Weights of a small contrastive image-text model.
Model: 4.49M parameters, 64-pixel images, encoder arch squeezenet, encoder norm groupnorm, encoder activation silu, encoder depths [4, 7, 4], encoder widths [128, 256, 512], text encoder width 128, text encoder layers 10, text encoder norm layernorm, text encoder activation gelu.
Rows from block 12 of the image encoder of a small contrastive image-text model, named by matrix and row number. Each number is 128 + 32 x the weight over its row's rms, rounded and kept within 0 to 255. All counts start at 0.
After each channel's rows are labels from the 100 images, of 14848, where the channel reaches its highest value: "responds to" is what is common among them. Only what is clearly more common there than usual is listed. The data: scattered letters and digits in many colours.
# sq0: squeeze pointwise conv (encoder.blocks.12.sq.0.weight, 128x512x1x1), inputs 228-284

sq0.91 [128 129 121 128 138 128 128 128 106 128 128  87 128 128 127 255  49 128 123 128 128 128 124 128 137 128 128 118 161 106 209 128 129 216 126 121 132 164 128 103 119 151 126 128 106 120  99  82 128 112 163 128 112 112 128 131  66]
responds to: the character C; largest: C; count: two

sq0.67 [128 139 128 127 201 128 128 128 205 128  67 130 128 128  99 127 131 128 137 128 128 128 125 128 144 126 128 123 236 115 130 181 138 129 124 123 128  56 128 107 127 119 133 128 128 125 127  62 128 126 187 128 129 192 128 127 128]
responds to: the character T; largest: T; count: one

sq0.103 [128 124 122   0 133 128 128 128 128 128 129 144 128 128 131 119 137 128 128 128 128 128 128 128 135 125 128 140 142 132 143 133 129 129 124 117 118 128 128 124 122 137 115 138  96 144 131 120 128 139 128 128 120 125 128 128 125]
responds to: red; count: one

sq0.118 [128 100 128 127 121 128 128 128 146 128 123 177 128 128 128 145 128 128 124 128 128 128 128 128 149 127 128 121 130  41 138 128  95 114 128 108 133 122 128 132 129 116 128 128 120 128 126 102 128 125   0 128 115 130 128 130 128]
responds to: the character O; largest: O; count: one; the character C

sq0.107 [128 140 127 126 130 128 128 128 142 128 126  88 128 128 126 127 119 128 132 128 128 128 128 128 128 128 128 161 181 129 125 140 155 120 129 128 139 128 128 126 111 130 137 135 128 125 190 110 128 128 132 128 138 140 128 130 121]
responds to: blue; count: one

sq0.60 [128 128 128 111 127 128 128 128 121 128 129 159 128 128 129 149 124 128 154 128 128 128 134 128 129 128 128 124 174 151 100 114 140 119 116 127 129 123 128 119 128 129 129 127 135 129 205 127 128 147 122 128 129 125 128 137 151]
responds to: count: six; red; green; orange

sq0.122 [128  99 129 105 140 128 128 128 126 128 133 103 128 128 134 130 128 128 135 128 128 128 127 128 124 102 128 114 104 122  20 113  67 138 127  98 128 125 131 128 130 211 132 128 132 127 138 123 128 127 113 128 114 117 128 136  93]
responds to: the character Q; largest: Q; count: one

sq0.48 [128 148  97 127 137 128 128 128 130 128 160 112 128 128  82 116 101 128 131 128 128 128 114 128 129 127 128  65 170 133 125  65 142 130 232  90 171 111 128 176 154  67 129 113 134 123 206  55 128 124 136 128 142 128 128 150  81]
responds to: purple; count: one

sq0.108 [128 130 130 118 129 128 128 128 177 128 128 126 128 128 153 111 123 128 131 128 128 128 126 128 135 129 128   0 123 129 145 125 132 111 125 128 128 127 127 113 131 126 127 129 118 126 129 129 128 138 129 128 130 133 128 129 144]
responds to: teal; count: one

sq0.8 [128 134 120 123 194 128 128 128 161 128 131  86 128 128 180 127  55 128 130 128 128 128 129 128 131 128 128  94 149  12 129 205 125 168 128 188 110 110 108 128 114   0 112 128 120 126 128 132 128 129 221 128 128  62 128 155 129]
responds to: the character J; largest: J; count: one

sq0.80 [128 128 128 120 112 128 128 128 110 128 123 156 128 128 101 125 123 128  99 128 128 128 131 128 139 118 128 127 137 120 115 255 127 127 128 136 116 124 126  74 128 129 123 127 125 125 242  18 128  94 126 128 128 154 128 153  94]
responds to: the character 2; largest: 2

sq0.62 [128  88 132 132 193 128 128 128 126 128 123  69 128 128 145 116 105 128  51 128 128 128 129 128 127 124 128 118 118 117 131 117  95  74 152 122  83 128 125 153 135 126 121 128 128 147 131 149 128 128   0 128 141 103 128 135 117]
responds to: the character O; largest: O

sq0.58 [128  37 128 124 144 128 128 128  91 128 128 166 128 128 125 120 126 128 123 128 128 128 208 128 208 123 128 128 139  78 142 126 129 104 171 127 130 132 139 124 111 124 127 123 128 187 128 115 128  88 133 128 151 126 128 168 120]
responds to: count: one; the character B

sq0.31 [128 129 125 141 108 128 128 128 127 128 122 127 128 128  96 131 127 128 128 128 128 128 127 128 127 131 128 143 116 126  97 197 126 106 129 112 132 128 130 156 125 119 128 128 132 128  76 102 128 126 141 128 125 109 128 100 127]
responds to: purple

sq0.10 [128  83 150 129  97 128 128 128 182 128 177 139 128 128 127  88 145 128  98 128 128 128 128 128 128 117 128 102 141 198 139 101 191 125 122 154 126 109 128 105 128 145 128 128 141 127  99 145 128 152 129 128 146 213 128 155  97]
responds to: the character 7; largest: 7; count: one; the character 1

sq0.72 [128 128 131 148 163 128 128 128   0 128 151 138 128 128 125  92  79 128 118 128 128 128 128 128 117 128 128 120 105 150   0 201 123 138 149 127 109 126 128 116 192  95 145 129 126 127 135 115 128 165 152 128 134  50 128 199 131]
responds to: the character H; largest: H; count: one

sq0.25 [128 131 128 129 142 128 128 128 109 128 131 130 128 128 127 126  35 128 145 128 128 128 128 128 131 127 128 127 125  88 211   0 120  52 103 144 132 128 108  63 162 215 118 128 114 128  80 207 128 127  50 128 129 134 128 124 129]
responds to: the character A; largest: A; count: one; the character I

sq0.90 [128 134 137 157 143 128 128 128 132 128 123 128 128 128 129  99 129 128 127 128 128 128 121 128 134 121 128 138  47 141 112 117 132 128 129 126 128 127 128 129 134 131 127 127  30 130 111  93 128 131  97 128 117 135 128 126 218]
responds to: count: two

sq0.88 [128 135 131 134 132 128 128 128 128 128  99 125 128 128 128 117 148 128 104 128 128 128  62 128 122 109 128 128 131 124 119 146 177 121 120 125 128 130 128 126 123 117 125 128  17 126 118  59 128  95 158 128 124 124 128 120 244]
responds to: count: two

sq0.114 [128 159 134 132 111 128 128 128 157 128 132 128 128 128 114 122 125 128 119 128 128 128 129 128 128 133 128 139  91 125 138 146 136 116 186 125 144 128 129 163 227 121 124 128 204 128 150 104 128 128 173 128  73 245 128   0 131]
responds to: the character I; count: one; largest: I; the character J

sq0.61 [128 149 138 126 151 128 128 128 132 128 121  72 128 128 126 126 118 128 132 128 128 128 180 128 129 146 128  97  63  83  98 255  80 112 132 131 129 140 128 117 127 128 183 128 135 127 119  77 128  61 152 128 208 136 128 158 167]
responds to: the character 2; largest: 2; count: one

sq0.75 [128  99 127 116 107 128 128 128 176 128 132 121 128 128 150 129 129 128 126 128 128 128 129 128 125 128 128 104 126 100 127 212 125 132 123 255 128 160 125 122 118 192 112 128 126 126 129  57 128 126 128 128 133 131 128 120 131]
responds to: the character L; largest: L; count: one

sq0.73 [128 124 130 121  17 128 129 128 184 128 131 125 128 128  82 198 174 128 157 128 128 128 118 128 127  86 128 107  98 100 112 193 167 109 114 130 129 187 128 128  67  89 145 128 173 128 104 151 128 153 119 128 154 127 128 130 130]
responds to: the character 4; largest: 4; count: one

sq0.123 [128 130 129 164 143 128 128 128 110 128 120  62 128 128 101  86 112 128 135 128 128 128 128 128 127 130 128 118 162 131 147 255 146  56 152 231 124 110 129 128 129 136 145 128 138 122 127 143 128 105 124 128 139 127 128 126 109]
responds to: the character I; largest: I; count: one; the character 1

sq0.42 [128 129 128 130 126 128 128 128  87 128 197 128 128 128 142 122 109 128 128 128 128 128 129 128 129 122 128 125 109 146 109 143 129 255 123 110 129 111 128 103 109  16 133 128 148 128 125  88 128 121 214 128  50 126 128 133 128]
responds to: the character P; largest: P; count: one

sq0.19 [128 128 129  96 126 128 128 128 139 128 133 107 128 128 127 126 255 128 128 128 128 128 131 128 129 128 128 120 166 135 116 163 105 123 130 153  84 128 126  50 174 183 128 128 162 122  89 117 128 196 255 128 126  54 128 227 151]
responds to: count: one; the character 7; largest: 7

sq0.99 [128 127 130 105 125 128 128 128 132 128 139 139 128 128 128 130 119 128 102 128 128 128 127 128 138 128 128 128 130 130 120 120 116 138 120 129 138 139 128 134 101 128 130 117 127 128 122 113 128 119 129 128 134 129 128 126 107]
responds to: black; count: one

sq0.52 [128 126 125 126 109 128 128 128 146 128 106 138 128 128  76 116 145 128 143 128 128 128 127 128 110 137 128 112 233 123 127 137 115 122  38 120 125 127 128  95 112 123 118 127 196 134 133 255 128 170 141 128  95 197 128 145 125]
responds to: the character K; largest: K; count: one; the character X

sq0.28 [128   0 145 144 128 128 128 128 116 128 106 112 128 128 132 129 151 128 108 128 128 128 128 128 145 121 128 171 132 128  54  37 110 129 114 146 154 138 105 137 141 136 129 128 122 111 114 134 128  86 123 128  56 136 128  13 130]
responds to: the character G; count: one; largest: G

sq0.106 [128 132 142   0 133 128 128 128 139 128 138 128 128 128 120 121 120 128 125 128 128 128 128 128 122 132 128  87 133 124 144 137 128 129 129 132 129 126 130 128 128 130 127 128 125 128 139 140 128 137  97 128 132 124 128 129 129]
responds to: yellow; count: one

sq0.112 [128 118 127 134 158 128 128 128 130 128 122 158 128 128 126 158 116 128 124 128 128 128 130 128 147 129 128 133 120 130 131 168  91 125 127 131 148 112 128 124 136 117 122 128 158 127 123  56 128 125   0 128 118 127 128 111 136]
responds to: the character C; largest: C; count: one

sq0.5 [128 141 125 129 136 128 128 128  94 128 143  44 128 128 153 127 105 128 125 128 128 128 123 128 126 127 128 128 191 142 143 255 145 131  96 128 166 133 128 110 127 168 205 128 140 128 118 120 128 124 242 128 131 129 128   0 128]
responds to: the character 5; largest: 5; count: one

sq0.55 [128  98 137 129  78 128 128 128 134 128 143 130 128 128 155  90 161 128 160 128 128 128 130 128 140 121 128 206 145 112 114  51 114  88 127 109 179 138 128  93 130 141 130 128 108 129 255 255 128 112 123 128 118 129 128 121 127]
responds to: the character M; largest: M; count: one

sq0.50 [128 136 125 101   0 128 128 128 140 128 164 128 128 128 119 127 118 128 236 128 128 128 127 128 140 149 128 127 141 136 139 124 175 108 131 102 130 203 128  20 126 130 130 128 152 119 136 127 128 122 161 128   6 141 128 128 127]
responds to: count: six; red; orange; yellow